A small sound classifier, trained from scratch.
Data: trained on short pieces for a synthesised band: melody, chords, bass and drums, 26041 training examples.
Rows from block 3, named by matrix and row number. Rows with one number belong to one attention dimension. Each number is 128 + 32 x the weight over the matrix's rms, rounded and kept within 0 to 255. All counts start at 0.
# v: attention query, key and value (stacked) (model.blocks.3.attn.qkv.weight, 576x192, the v third), inputs 128-191
# proj: attention output (model.blocks.3.attn.proj.weight, 192x192, transposed), outputs 128-191
v.78 [139 118 129 130 129  84 133 128 128 129 122 126 149 118 128 128 128 128 127 120 128 131 127 153 113 132 154 126 129 128 126 132 129 128 125 121 128 128 130 128 126 128 128 127  84 120 127 128 127 127 128 122 135 128 130 126 128 129 119 128 127 143 128 136]
proj.78 [128 117 157 119 108 144 136 128 132 129 130 149 125 131 125 128 143 124 128 128 127 140 122 151 127 138  86 128 123 112 123 127 128 131 124 132 127 127 124 133 125 127 128 128 128 126 129 128 139 124 127 128 130 123 128 132 129  93 140 128 128 128 128 128]
v.79 [140 134 127 116 126 130 133 129 111 130 128 109 120 130 133 128 129 129 129 129 130 125 128 135 133 124 113 132 130 132 127 129 129 125 126 131 127 130 128 108 122 148 128 129 128 128 128 141 128 124 128 126 126 126 128 128 166 132 141 127 129 128 131 108]
proj.79 [134 124 128 127 116 128 161 106 130 122 122 114 130 127 125 150 143 128 180 131 124 127 128 136 129 139 127 128 131 128 128 130 117 129 116 135 127 130 113 128 122 125 126 127 128 131 128 129 135 128 126 127 126 169 129 136 124  85 138 129 132 128 137 127]
v.80 [146 128 151 131 111  94 123 132 132 136 128 105  97 130 122  87 128 111 128 130  99 128 169 151 125 122 123 127 127 141 100 125 125 131  89 146 142 255 141 113 128 125 148 124 127  97 122 132 137 125 123 113 130 128 132 132 138 128 125 127 128 130 128 128]
proj.80 [127 110 136 123  89 137 109 108  58 117 122 123 130 127 121 128 136 172 116 130 134 127 132 140 149 114 135 100 124 128 117 170 137 127 113 119 130   0 120 127  93 123 128 120 116  70 222 122 127 128 132 147 127 128 152 106 138 128 127 150 134 128 129 130]
v.81 [127 127 127 151 129 128 123 133 128 130 131 128 121 128 127 126 131 130 128 128 110 129 128 133 127 128 131 130 129 126 128 128 128 136 128 128 139 145 128 124 135 111 130 129 128 124 140 128 122 136 128  90 130 128 128 128 146 128 128 128 127 127 126 135]
proj.81 [127 125 131 129 122 132 123 128 129 126 128 111 126 134 124 112 128 128 130 126 127 118 147 128 128 127 111 127 121 131 114 130 126 126 117 131 127 128 127 127 133 128 120 128 130 128 127 127 125 132 120 128 127 131 128 128 129 129 137 132 128 135 136 128]
v.82 [124 134 109 127 128 134 130 129 135 129 134 126 130 117 123 128 113 120 120 128 131 131 152 112 129 128 127 124  71 109 129 125 125 130 130 120 132 121 131 128 127 127 100 110 128 137 127 126 128 128 134 130 131 129 134 101 128 142 128 129 129 127 129 128]
proj.82 [128  74 136 131 129 128 138 128 128 128 125 155 132 128 174 126 125 129 128 129 125 118 127 109 130 122 128 160 128 163 134 120 129 130 140 118 130 129 132  41 128 127 126 129 145 130 131 134 141 141 109 129 127 128 127 125 135 129 127 138 120 129 130 127]
v.83 [123 128 130 143 129 109 133 127 133 126 113 128 134 126 128 128 130 132 128 136 126 128 127 124 129 142 143 130 135 118 111 135 132 123 121 128 118 132 117 124 128 101 129 126 101 131 116 157 127 121 125 128 148 126 122 117 132 119 150 128 128 127 124 129]
proj.83 [130 128 134 124 129 125 122 124 120 173 127 123 166 128 125 127 115 131 127 128 131 123 113 145 138 127 127 128 134 139 123 133 126 128 125 126 128 123 127 128 100 129 128 125 157 143  97 128 137 138 126 126 118 128 129 127 129 128 153 120 132 134 130 130]
v.84 [130 128 128 121 134 144 122 128 128 120 127 120 151 124 132 126 128 128 124 126 128 128  71 126 128 132 128 129  85 125 126 122 128 129 113 133 128 129 129 124 108 128 134 128 128  97 118 128 129 128 147 128 135 131 109 128 128 127  74 132 128 128 128 127]
proj.84 [157 128 128 121 111 132 127 118 116 133 133 128 126 128 125 134 126 133 138 109 121 135 128 119 134 133 122 122 128 128 126 128 130 128 130 130 128 121 131 128 135 121 132 129 134 127 138 134 137 134 128 128 128 127 145 124 130 115 127 129 127 123 143 122]
v.85 [120 127 130 161 133 128 129 132 126 128 128 128 111 121 134 128 128 128 129 130 124 124 124 128 131 128 135  91 124  96 129 129 138 127 125 119 133 135 129 128 140 129 128 126 130 127 129 119 183 127 126 129 124 134 127 126 132 136 129 127 128 130 128 127]
proj.85 [130 128 129 119 124 116 124 104 132 128 128 129 131 131 125 129 127 124 127 111 133 104 115 132 128 129 107 128 130 128 135 133 129 128 127 129 128  97 128 128  78 128 128 130 128 127 129 145 127 134 129 125 111 138 128  88 136 124 154 126 132 135 117 129]
v.86 [125 127 117 128 103 128 147 108 128 132 128 136 126 159 127 124 129 137 135 129 129 128 111 144 125 129 152 132 123 126 128 128 129 129 116 134 128 131 125 130 143 127 121 128 128 128 119 129 128 123 124 129 129 130 127 128 102 128 107 124 127 127 124 173]
proj.86 [132 128 128 127 136 125 127 137 121 129 128 127 109 134 128 122 129 128 119 125 120 129 127 128 126 130 129 127 127 131 140 126 103 121 129 114 128 136 131 159  95 130 127 120 140 125 102 115 152 144 130 128 134 127 127  98 128 126 129 127 136 127 127 128]
v.87 [177 129 135 123 144 101 127 132 128 119 127 134 132 145 129 140 123 129 131 131 140 135 128 128 130 125 105 144 135 130 128 110 129 128 142 103 128 117 129 129 129 130 128 127 127 129 121 128 128 128 129 129 120 129 128 128 134 120 126 128 130 107 130 140]
proj.87 [125 135 146 128 127 130 148 125 112 153 140 132 127 130 128 148 139 128 135 128 113 141 111 145 155 143 123 110 155 181 128 155 118 128 129 130 143 128 125  67 125 106 126 115 132 129 129 128 165 138 140 133 130 125 128 139 127 128 123 108 121 144 130 140]
v.88 [131 130 127 163 119 126 147 127 116 196 148 128 122 115 139 125 136 108 108 130 116 123 123 178 128 129 137 239 128 131 127 146 127 125 124 138 128 125 127 127 128 136 128 147 128 140 115 129 207 116 130 128 124 130 129 114 126 128  69 123 108 128 135 125]
proj.88 [142 129 108 128 171 125 131 133 142  58 161 144 128 125 108 115 163 157 129 112 133 204 119   0 149 153 153  79 135 125 153 140 121 130 153 152 128  65 160 127 154 174 129 128 147 125 129 139 128 128 151 140 130 133 157 131 128 140 139 132 113 130 126 137]
v.89 [ 87 124 137 128 131 145 143 128 121 134 106 132 149 142 137 161 132 177 129 122 133 144 223 111 126  87 128 148  43 126 129 135 127 133 133 129 126  85 111 136 112 137 127 125 106 128 157 129 134 119 131 115 136 128 126 136 125 128 201 126 131 196 134 128]
proj.89 [128 161 122 133 140 126 128 186 130 132 124 133  84 122 127 128 137 117  60 128 108 128 127 124 128 125 109 158 124  56 134 136 122 158 128 131 140 142 127 132 153 126 130 125 128 120 139  90 108 208 201 120 151 128 128 129 126 176 128 129 138 129 143 128]
v.90 [  2 210 123 129 126 111 119 123 127 211 121 120   0  57 126 126 148  59 127 128  41 193 255 127 132 134 132   6 117 118 122   0 126 131  77 131 128 148 138  60 110   0 136 131 204 106 135 135 247 255  91 127 115 114 116 158  73 186 178  66  92 116 126 123]
proj.90 [128 126 157 128 127 109 129 123 129  76 125  35 109 106 124 142   0 128 121 123 124 136 118 119 158  80 129 123 117 164 128 134 127 137  65 131 126 140 108 133  45 133 127 128 109 110 242 129 119 115 120 142 134   3 130 123 132 119  22 251  49 124 128 129]
v.91 [127 126 128 128 130 127 179 124 128 124 123 127 132 130 129 140 143 130 132 128 129 128 129 126 129  98 128 132 136 132 129 145 130 120 121 128 113 103 120 128 127 127 130 123 128 128 128 127 124 120 117 118 121 128 125 117 128 129 125 128 141 128 129 118]
proj.91 [131 129 127 131 127 118 128 128 105 133 116 128 159 126 129 126 130  30 113 128 131 120 126 125 133 134 160 120 127 120 128 127 121 126 108 128 146 125 127 124 132 128 128 127 147 130 129 127 133 126 128 137 126 128 116 118 118 126 135 115 118 140 133 124]
v.92 [120 142 131 130 128 127 130 126 129 123 123 128 127 111 119 126 127 129 145 124 126 108 129 129 127 142  62 128 130 129 127 132 128 114 117 127 147 127 128 128 117 127 128 130 131 155 129 128 134 127 109 128 103 132 138 129 127 127 104 134 130 133 130 132]
proj.92 [126 112 130 111 129 133 124 143 129 130 127 149 176 167 126 128 121 117 110 127 134 133 126 127 158 128 164 120 126 141  77 125 123 125 101 125 131 127 128  97 136 126 122 105 107 117 104 120 128 132 104 128 122 127  69 130 128 137 126 115 143 127 128 128]
v.93 [149 130 146 133 129 126 128 129 130 128 128 141 129 133 128 146 132 118 123 127 126 125 130 128 127 129 129 128 143 101 133 120 100 128 134 129 128 125 130 108  92 128 128 128 131 146 129 140 127 138 129 128 128 127 128 127 128 126 182 132 115 121 128 129]
proj.93 [ 70 128 133 158 129 120 131 128 128 124 127 118 133 128 121 128 128 128 134 131 163 116 123 126 138 143 145 128 141 128 127 128 153 129 128 131 134 127 125 124 126 128 128 128 138 129 134 136 127 143 128 147 119 128 115 135 132 123 128  56 128 134 114 128]
v.94 [110 130 102 107 171 128 164 124 132  91 130 129 200  51 130 127 129 121 130 129 118 132 105 127 128 128 130 116 139 119 129 122 175 128 129 125 139  20 130 107 144 132 126 128 150 133 125 123  62 195 105 116 130 131 128 127 128 117  39 110 151 164 128 124]
proj.94 [120 142 128 147 128 130 134 131 145 126 128 130 132 129 159 130 148 134 149 128 158 124 161 121 121 127 132 125 103 156 137  90 134 133 135 129 130 255 135 130 132  81 128 119 138 131 129 144 120 132 115 128 131 124 134 130  97 129 201 102 120  87 129 124]
v.95 [127 128 127 150 171  95 119 125 116 128 128 121 104 129 128 127 120  82 140 123 129 120  93 130 110 116 116 127 127 132 129 155 126 128 129 135 128 128 153 130 156 120 128 137 146 129 115 128 130 130 124 158 192  92 129 128 198 132 119 124 129 144 130 133]
proj.95 [128 123 100 120  81 135 134 106 137 137 131 122 118 104 125 129 155 155 127 132 121 132 143 142 149 131 119 125 128  76 112 120 128 130 135 124 126 135 132 120 121 166 128 128  95 132 125 127 128 135 127 131  90 128 130 119 128 118 136  81 145 126 144 129]
v.96 [106 181 127 127 129 125 129  73 125 255 247 102 114 125 130 132 127 118 126 128  96 103 163 132 136 127 109 108 131 117 128 127 123 108 106 139 129 146 130 128 117 110 135 136 128 122 154 110  76 178 126 127 118 212 123 126 131 128 255 132 131 107 117 111]
proj.96 [128  91 130 125  87 129 162 145 146  97 127 172 128 136 126 126 127  76 131 133 124 160 119 123 102 127 148 176 117 146 141 157 101 125 167 138 129 129 128 130 148 184 112 129 100 156 140 121 134 127 140  82 131 117 126 125 143 139 126 131 128 117  68 133]
v.97 [139 117 128 129 136 128 141 129 128 126 128 122 114 132 123 128 130 101 128 128 189 127 116 127 118  59 160 128 125 142 130 132 130 113 128 127 124 122  84 130 129 100 101 128 100 135 126 134 164 127 158 143 128 122 137 146  97 128 130  84 104 135 135 123]
proj.97 [121 105 128 128 137 135 104 123 137 135 129 134 133 120 130 136 136 121 132 126 119 144 130 118 132 159 107 137 128 135 126 126 125 158 126 121 128 125 170 127 134 128 129 140 124 128 126 137 173 132 161 127 127 129 126 161 128 129 128 105 132 123 128 129]
v.98 [ 46 134 126 126 151 136 129 124 128  62 128 109 128 120 146 129 128 115 128 154 128 133 126 128 131 133 124 123  93 160 129 126 128 129 149 131 177 187 105 130 101 127 150 125  91 128 144 126 130 198 128 128 129 130 137 128 119 134 127 128 154 124  97 106]
proj.98 [167 129  91 118 128 113 134 207 121 125 128 118 133 107 128 128 128 139 119 149 134 131 130 129 126 113 106 130 128 111 125 129 128  68 125 128 129 128 130 142 117 128 127 127 125 144 133 107 129  82 132 131 125 129 139 112 129 128 122 118 126 138 135 128]
v.99 [182 128 130 119 124  57 127 107 127  51 134 135 128  63 130 125 112  97 127 131 128 127  60 132 127 158 125 141 133 137  67 184 121 128 182 129 119 139 154 128 135 128 106 128 132 102 183 133 232  90 168  66 128 129 186 100 120 127  59 132  86 160 127 131]
proj.99 [128  50  81 133 126 252 128 223 102 129 152 126 152 108 124 126 154 121 166 127 125 126 146 110 127 105 129 125 128  92 122  71 255 212 129 131 130 121 132 133 195 114 140 118 167 175 112 127 127 113 149 142 137 128 120 208 121 128 105 116 135 114 143 135]
v.100 [ 98  85 126 129  88 127 132 135 128 115 126 105 131 144  93 148 181 138 131 134 123 127 127 132 111 120 128 153 129 116 126 144 109 125 128 129 126 101  81 156 135 148 124 136 134 122 142 129 165 136 129 125 122 120 123 123 108 115 145 133 130 142 127 128]
proj.100 [128 152 106  84 147 131 124 126 187 206 135 116 139 128 125 127 109 129 127 125 130 152 153 149 144 118 113 122 127 130 116 129 129 115 128 122 128 125 128 134 128 140 124 128  34 123 129 129  79 130 132 128 140 127 128  98 128 141 125 134 138 127 134 148]
v.101 [134 127 128 119 143 158 127  97 155 118 100 127 121 167 139 128 128 132 126 135 128 144  90 127 141 119 125  84 116 145 129 128 128 175 123 125 127 135 118 127 106  80 130  82 127 119 109 128 133 124 125 128 123 128 113 134 130 123  99 141 153 152 134 128]
proj.101 [138 127 128 131 130 128 124 128 111 133 112 129 135 120 119 134 129 133 168 117 142 106 140 128 115 127 171 131 128 124 109 128 118 125  88 129 130 125 130 132  91 150 127 125 130 156 128 129 120 142 128 134 131 132 142 129 127 124 119 129 131 104 131 128]
v.102 [241   0 128 130 126 128 141 131 124 110   0  97 125  20 116 119 169 128 104 118 126 124 131 164 164 124 231 129  48 176 101 128 131 114 128 146 127  55  82 129 127  55 125  71 152 132 149 117  34 143 228 124 125 142 255 126 131   9 103 161 131 137 128 127]
proj.102 [122 133  32 125 132 126 134 145 123 127 111 146 128 130 161 105 127 122 125 127 128 141 122 112 125 123 139 162 188 120 122  44 138 132  93 141 127 162 117   1 131 156  80  74  89 127 132 136 255 118 131 152 129 123 134 125 121 206 131 127 144 161 127 153]
v.103 [238 137 127 131 208 147  86  58 131 221 151 126 121 130 139  99 138 130  44 148 138 134 118 121 197 143 126 110 120  20 107 122 211 107 100 103 119 129 138 136 100 135 140 145 153 109 169 128 163 120  40 129 128 141 193 125 203 116 124 168 142 141 108 122]
proj.103 [167 142 123 253  99 105 129 126 137 114 133 161  84 134 120 255 115 188 134 127 152  91 104 110 129 127 136   0 143 126 122 121  40 121 131 128 129  80 118 139 118 133 126 167 134 129 129 125 125 155 139 127 129 134 194 128 157 109 152 133 128 193 128 144]
v.104 [126 158 127 127 169 141 123 137 108  81 166 128 133 127 127 105 148  71 111 138  72 129 106 128 124 131  65 131 117 117 128 102 128 117  86  94 131 130 133 128  76 136 112 123 117 128 118 132   5 126 121 126 154 128 126 142 136 128 167 137 124 124 131 124]
proj.104 [137 126 135 168  83 123 140 127 172 130 121 128 129 129 129 151  97 128 140 124 127 128 132 137 128  92 123 128 105 173 124 130 124 126 120 102 129 164 128 144 217 109 130 130 103 127 167 147 159 129 118 141 135 127 122 129 121 105 128 128 149 124 130 130]
v.105 [109 147 125 136 128 125 124 129 129 132 134 126 146 105 127 117 178  98 127 136 122 128 139 128 165 130  62 109  90 122 144 129 107 128 130 108 128 134  60 128  94 212 131 122 130 126 168 128  43 107  90 130 139 111 123 117 145 135 128 201 134 156 131 113]
proj.105 [174 133 118 125 131 130 128 147 129  82  50 125 156 147  97 127  41 139 127 123 155 127 119 123  35 147 135 126 135 160 143 129 133 110 136 128 128 128 128 192 172 128 147 127 128 118 134 129 121 145 119 121 177 125 127 124 126 102 128 124  95 129 107 148]
v.106 [126 128 108 127 143 134 122 138  79 138 127 128 160  95 127 132 129 133 128 142 126 128 111 130 124 127 128 125 127 145  83 123 125 102 110 136 134 128 137 126 148 130 126 116 130 142 124 149 128 155 140 127 128 128  70 140 255 125 127 123 139  80 158 127]
proj.106 [111 134 126 125 128 124 127 126 134 128 129 129  54 177 127 129 128 127 116 127 129 139 113 127 118 126 113  89 186 133 145 127 128 128 167 128 129 132 131 113 127 127 113 129 124 125 126 127 176 132 135 133 134 137 131 143   7 129 128 127 129 140 123 123]
v.107 [117 148 140 138 116 163 128 107 127 124 124 124 112 152 107 123 126 101  48 213 115 129 139 112 131 186 125 121 149 125 137 115 106 127 122 128 132 186 123 128 122 127 142 134 129 203  45 128 141 125 123 124  78 124 127 238 153 129 130  90 156 105 128 104]
proj.107 [101 141 130 123 130 105 165 131 150 103 105 161 127 146 137 184 139 126 130 129 102 131 122 120 127 158 129 128 126 137 111 150 121 127 170 138 160 134 136 210 130 173 141 123 112  63 202 128 142 134 115 109 148  80 127  22 105 142 127 128 149  68 107 129]
v.108 [141 255 128 255 169 255  68 128 121 255 255 128 130 203 129 126  60 119 130 139 122 120 131 115 109 121  64 136 121   0 124  63 163 128 127  85 180 148  84 128 158 130 129 128 131 164 140 122 128 192  31 128 248  96  71 255 233 136 255  50 156  74 125 125]
proj.108 [ 73  95 173 121 198  27 125  13 243 127  78 125  33 130 125 255 150 125 112 130 121  77 119  20 109 130 126  69 123 255 136 162   0 141 173 156 126 126 137 127 142 166 126 128  72 128  89 128 123 191 110  97 130 131 128  61 118 125 124 163 144 119 113 130]
v.109 [128 126 146 126 114   0  51 126 134 138 128 113 147 128 104 128 134 128 188 127 124 121 147 143 134  57 138 187 126 117 128 134 123 128 179 142 126 127 129 120 103 201 149 128 120  16 129 127 156 179 130 123 129 135 128 143 129 165 138 107 104 127 119 124]
proj.109 [127 111 119 128 127 127 141 142 118 121 127 140 105 120 128 129 128 128  76 148 127 132 135 128 136 129 135  88 132 130 201 127 128 144 125 134 131 128 128 132 128 128 134 123 134 129 123 140  54 140 129 115  95 128 129 130 129 105 121 131 129 128 142 142]
v.110 [128   0 128  21 147 141 128 129 132 128 159 153  74 116 129  73 129 134 175 114 126 124 133  57  76 139 111 111  27 130 125 136 222 141 125 130 129  13 129 148 150 131 143 111 130 123 145 130  96 104 124 134 130  93  99 128 128 136 131 113  58 126 119 143]
proj.110 [106 144 133 242 137 125 129 129 126 132 125 123 208  80 128 123 140 127 127 125 129 117 149 143 161 136 141 128 122  96 126 172  71 110 128 118 121 184 210 128 157 180 141 126 127 130 129 128 127 116 147 128 135 125 133 143 141 134 159 128 178 129 140  98]
v.111 [107  75 133 125 129 144 158 119 109 132 128 128 150 126 130 135  81 132 128 170 144 129 183 152 127 138 116 136 129 126 110 130 107 123  68 147 128 126 128  96 161 107 128 171 134 126 139 104 116 145 145 122 122 125 133 132 133 129 129 148 116 100 134 130]
proj.111 [125 121 102 151  94 103 127 130 115 129 135 127 158 129 118 128 125 128  94 127 126 128 133 136 128 127 179 133 128 126  97 128 149 128 135  85 120 125  81 141 124 111 134 129 126 139 128 122 126 118 135 212 128 142 130 137 122 125 148 158 135 141 135 106]
v.112 [128 129 122 113 102  83 130 157 112 118 117 123 114 173 123 142 131  52 129 138 128 125 128   0 148 124 153   1 128  42 111 122 130 128 125 127 129   0 131 120 132 127 124 106 125 133 129 138 129 164 128 138 135 111 176 155  84 121  12 137  89 141 123 121]
proj.112 [120 128 130 167 128 120 129  17 125 125 127 120 202 128 154 127 119 127 127 112 130   9 176 132 128 129  77 142 128 159 176 131 129 131 139 124 130 223  92 128  12 255 128 124  72 143 135 115 102 131 138 125 125 125  86 144 180 123 134 131 255 128 103 128]
v.113 [124 119 135 127 122 130 143 128 128 129 151 130 127 115 133 128 127 167 169  58 128 126 128 117 133 128 133 126 128 119 130 136 137 130 134 129 163 130 124  90 123 145 131 127 128 123 125 127 154 119 130 119 121 130 132 121 127 127 106 114 117 128 128 105]
proj.113 [126 129 120 128 135 129 128 129 136 123 122 123 128 126 129 140 160 127  75 128 102 132 125 101 174 118 142 128 195 140  79 158 130 128  89 128 117 122 126 143 122  52 128 109 127 152 129 125 127 122 136 127 173 128 125 130 141 130 138 128 124 155 133 128]
v.114 [129 127 130 131 133 128 132 164 128 155 128 128  92 171 133  97 120 125 102 131 129 131 130  96 127 133  99 129 100 127 122 128 126 128 128 111 130 124 128 133 127 125 124 113 126 138 129 122 111 127 128  93 127 136 127 133 129 128 132 135 128 127 128 125]
proj.114 [128 131 134 128 139 127 138 124 129 123 130 111 128 117 153 125 133 137 126 130 128 117 149 131 140 129 128 121 125 105 134 127 139 119 132 153 133 143 146 130 129 154 128 128 126 135 123 128 125 135 126 121 123 132 126 128 124 128 126 128 132 122 125 127]
v.115 [131 143 125 129 138 128 122 132 131 126 140 135 127 123 131 134 128 129 129 125 132 128 129 123 128 139 125 131 127 126 129 127 130 128 125 133 129 123 128 137 130 144 143 125 129 128 129 128 133 134 128 127 129 128 128 143 128 125 129 127 125 129 133 116]
proj.115 [130 128 125 129 111 134 102 127 128 142 115 126 128 134 128 124 126 127 128 129 116 128 125 130 128 130 154 127 129 122 126  97 128 127 127 130 128 140 128 126 128 131 135 129 128 126 129 102 126 133 129 132 130 126 117 128 122 126 125 118 131  95 177 146]
v.116 [125 129 135 129 249 188 130 112 128 127 118 129 236 116 133 184 109 150  63 130 130 117  95 145 152 103 118 126 128 136 108 156 126 126 121  47 128 151 128 149 121  60 128  95 126 157 160 107 110  40 124 129 103 131 119 135 125 127 255 116 128  54 142 140]
proj.116 [128 164 128 132 103 131 177 189 124 128 161 145  46 255  92  58 112 105 255 255 255 114 130  80 102 187 124 130 136   0 128  35  96 136 143 124 127   0 131 152 228  99 141 128 118  83 125 126 136 132 167 131 126  21 178 122 125 196 129 119 126 174 140 132]
v.117 [135 123 125 125 138 130 127 101 128 119 130 128 170 128 123 134 143 128 128  85 105 122 128 132 128 170 127  73 131 133 128 138 128 128 162 122 135  97 128 129 131 121 140 130 137 127 133 127 144 134 127 128 127 130 128 128 127 128 139 135 128 123 131 127]
proj.117 [128 129 131 133 124 209 155 119 116 134 125 127 128 130 155 134  75 126 123 101 127 122 149 128 131  46 141 124 128 143 128 150 141 126 125 130 127 127 127  77 122 114 128 125 127 130  96 165 137 117 130 135 128 127 143 134 123 121  85 124 122 168 138 113]
v.118 [125 127 182 128 121  93 128 120 125  52 119  98 124 140 129 130 124 121 125 128 113 119 122 153 128 133 119 100 128 128 126 128 128  69  89 138 126  88 127 127 128 186 146 161 130 130 127 124 155 140 126 136 128 128 118 121 125 127 128 128 247 135 140 116]
proj.118 [123 128 105 128  65 169 126 144 137 130 125 132 134 127 122 129 135 114  66 125 131 128 122 163 130 137 136 128  91 130 119 139 126 127 126 131 131 144  86 143 130 141 128 109 127 143 126 128  62 130 140 102 107 123 106 129 153 105 120 125 128 140  87 130]
v.119 [135 129 130 116 111 122 128 109 136 124 127 146  88 129 127 120 131 127 110 128 125 106 127 145 128 121 118 132 105 148 124 157 129 128 132 127 120 127 128 118 123 133 120 140 128 121 121 127 142 131 125 128 115 125 136 140 125 133  54 189 134 146 114 131]
proj.119 [134  97 125 133 129 101  80 130 140 109 128 142 128 129 125 129 152 131 112 129 125 164  75 123 143 126 130 131 128 120 126 197 125 128 129 117 128 110 134 126 128 141 127 130 127 131 135 145 117 119 144 128 126 134 117 127 147  87 105 129 129 118  70 131]
v.120 [128 130 138 125 126 134 142 123 128 171 130 128 135 132 128 128 131 137 202 133 127 122 100 129 130 143 135 120 133 136 129 116 132 127 114 129 125 130 124 130 130 122 127  98 133 127 126 120 134 128 128 141 127 137 130 124 135 127 140 123 131 125 126  96]
proj.120 [124 128 136 134 130 127 131 124 124 124 124 127 114 128 126 128 135 165 104 127 117 126 160 128  98 130 130 128 129 111 127 134  97 128 128 148 138 161 119 128 128 122 127 139 124 118 128 122 129 128 132 134 126 128 153 118 126 128 128 129 129 141 171 128]
v.121 [128 124 140 131 128 137 131 125 130 129 125 132 121 130 128 127 125 128 135 128 122  85 129 124 126 128 128 127 128 148 128 127 134 127 125 128 126 134 140 138 125 124 123 127 130 128 133 123 131 130 128 118 128 128 146 168 127 128 129 155 127 132 124 128]
proj.121 [156 128 127 130 135 127 128 115 127 147 122 128 134  97 112 169 134 129 128 128 128 129 120 128 126 134 130 128 128  88 122 155 135 126 132 138 135 112 128 124 128 131 128 137 105 131 128 117 124 153 111 128 128 127 133 124 138 123 124 142 156 129 110 126]
v.122 [127 128 130 126 132 138 136 132 125 131 138 129 127 138 132 130 125 129 102 128 130 127 135 118 129 127 130 129 124 128 130 129 128 121 129 124 128 127 128 123 136 128 128 128 125 129 122 133 129 127 127 139 128 133 127 129 128 128 133 131 129 128 127 124]
proj.122 [131 128 147 128 131 129 126 125 123 128 108 123 127 128 141 127 142 126 130 135 127 134 143 129 127 127 131 122 128 127 130 125 128 127 155 128 134 127 128 129 128 130 132 128 128 128 134 124 128 128 128 130 128 129 128 148 128 114 129 128 114 126 132 128]
v.123 [127 130 129 131 123 127 128 129 128  89 112 136 132 131 130 129 147 129 128 149 128 128 130 113 128 124 129 126 131 100 128 112 128 128 122 128 129 119 144 126 126 128 128 127 128 128 128 128 137 162 129 129 128 126 129 130 135 131 137 131 121 118 134 102]
proj.123 [113 127 108 122 130 125 134 154 127 128 118 128 131 136 128 118 128 135 130 129 124 116  76 128 126 132 123 126 128 150 123 134 172 128 128 128 144 140 136 125  85 133 132 130 136 151 128 119 119 125 129 166 128 128 112 133 124 126 128 133 129 110 125 128]
v.124 [143 154 130 132 110 128 133 137 127 129 128 133 131 174 128 126 128 138 123 124 126 122 124 117 130 218 136 120 118 131 124 124 128 126 129 126 128 153 129 125 128 160 147 130 118 127 135 133 135 130 130 129 128 128 122 214 122 129 113 138 152 120 127 125]
proj.124 [130 128  92 139 128 133 121 130 124 129 128 134 139 130 118 125 132 126 111 134 136 141 143 132 153 123  68 128 136 155 124 189 195 128 118 123 152 105 150 153 114  79 127 126 126 126 133 132 126 121 133 121 128 134 122 124 135 134 133 124 134 170 127 129]
v.125 [120 131 121 122 125 132 129 126 134  83 136 123 121 128 163 129 112 115 129 127 127 126 123 120 129 125 118 129 122 124 127 128 128 128 130 141 127 128 128 123 123 136 127 128 127 128 128 128 130 128 134  85  98 128 128 134 128 128 127 124 127 147 128 127]
proj.125 [128 133 127 146 124  84 131 159 123 128 128 148 128 123 119 128 130 124 134 129 137 129 134 127 121 146 131 128 105 123 118 146 128 126 126 129 127 122 125 129 117 140 128 128 120 134 130 137 128 155 130 143 128 121 137 129 121 144 125 130 119 128 126 127]
v.126 [  0  25 127 125 128 122 122 120 134 127 139 129  76 135 125 127  85 125 149 169  45 126 120 130 120 127 153 198 129 235 114 135 197 149 129 130 126 126 132 117 131   0 129  69  99   0 129 124 101 128 109 102 130 141 150 111 131 131  22 112 126 145 123 134]
proj.126 [129 119 128  97 122 102 150 145 183 135 137 196  82 107 128 109 131 132   0 125 127  93 107 129 132 209 139 125 140   0 168 126   0 128 156 196  76 122 113 128 138 255 119 151  82 203 134 131 135 151 131 135  91 115 212 104 112 192 122 134 135 185 125 130]
v.127 [114 124 129 141 122 117 125 118  99 119 131 116 130 133 130 169 129 138 128  93 136 124 146 109 128 120 130 109 126 120 148 121 128 130 128 172 127 127 126 132 123 149 141 123 108 128 116 134  99 131 127 147 136 127 122 144 126 112 111 128 124 149 127 129]
proj.127 [118 105 123 137 179 109 149  71 133 129 128 113 200 128 137 128 119 127 123 104 128 128 126 138 129 133 103 146 128 114  98 124 128 126 128 128 148 105  70 122 115  90 130 121 121 128 133 128 131 126 149 122 155  98 134 123 132 126 139 130 128 124 124 175]
v.128 [ 79  97 119 147 141 136 151 112 119 123  79 134 128 120 124 118 134 121 127 144  83 129 117 130 128 138 127 188 126 109 128 119 137 123 128 136 208 128 117 113 147 123  95 125 131 130 145 128 146 133 131 128 125 131 136 159 129 128 148 132 156 128 147 129]
proj.128 [131 129 138 126 109 132 127 125 117 120 154 127 128 130 194 134 138 154 116 128 128 124 147 128 134 132 132 115  96 130 112 120 117 145 160  60 137 162 136 136 140 137 127 115 127 128 133 140  85 129 129 138 115 124 121 141 120 134 127 121 133 127 121 128]
v.129 [126 132 128 123  82  91 120 117 111 127 130 125 109  13 155 126 128 128 255 157 140 127 122 187 125 234 134 136 129 122 138  29 134 152 120 129 158 159 125 131 130 104  99 188 107 108 154 106 134 116 129   6 239 122 111 129 128 115 127 123 124 122 121 127]
proj.129 [133 130 118 140 132 129 116 131 109 104 184 112 128 142 125 126 119 125  78  56 129  92 124  41 130  23 105 105  54 155 102 196  12 115 137 130 129 160 144 114 129 128 127 112 219 154 184 177 124 118 119 205 128 126 115 141 129  87 133 134 132 133 107 132]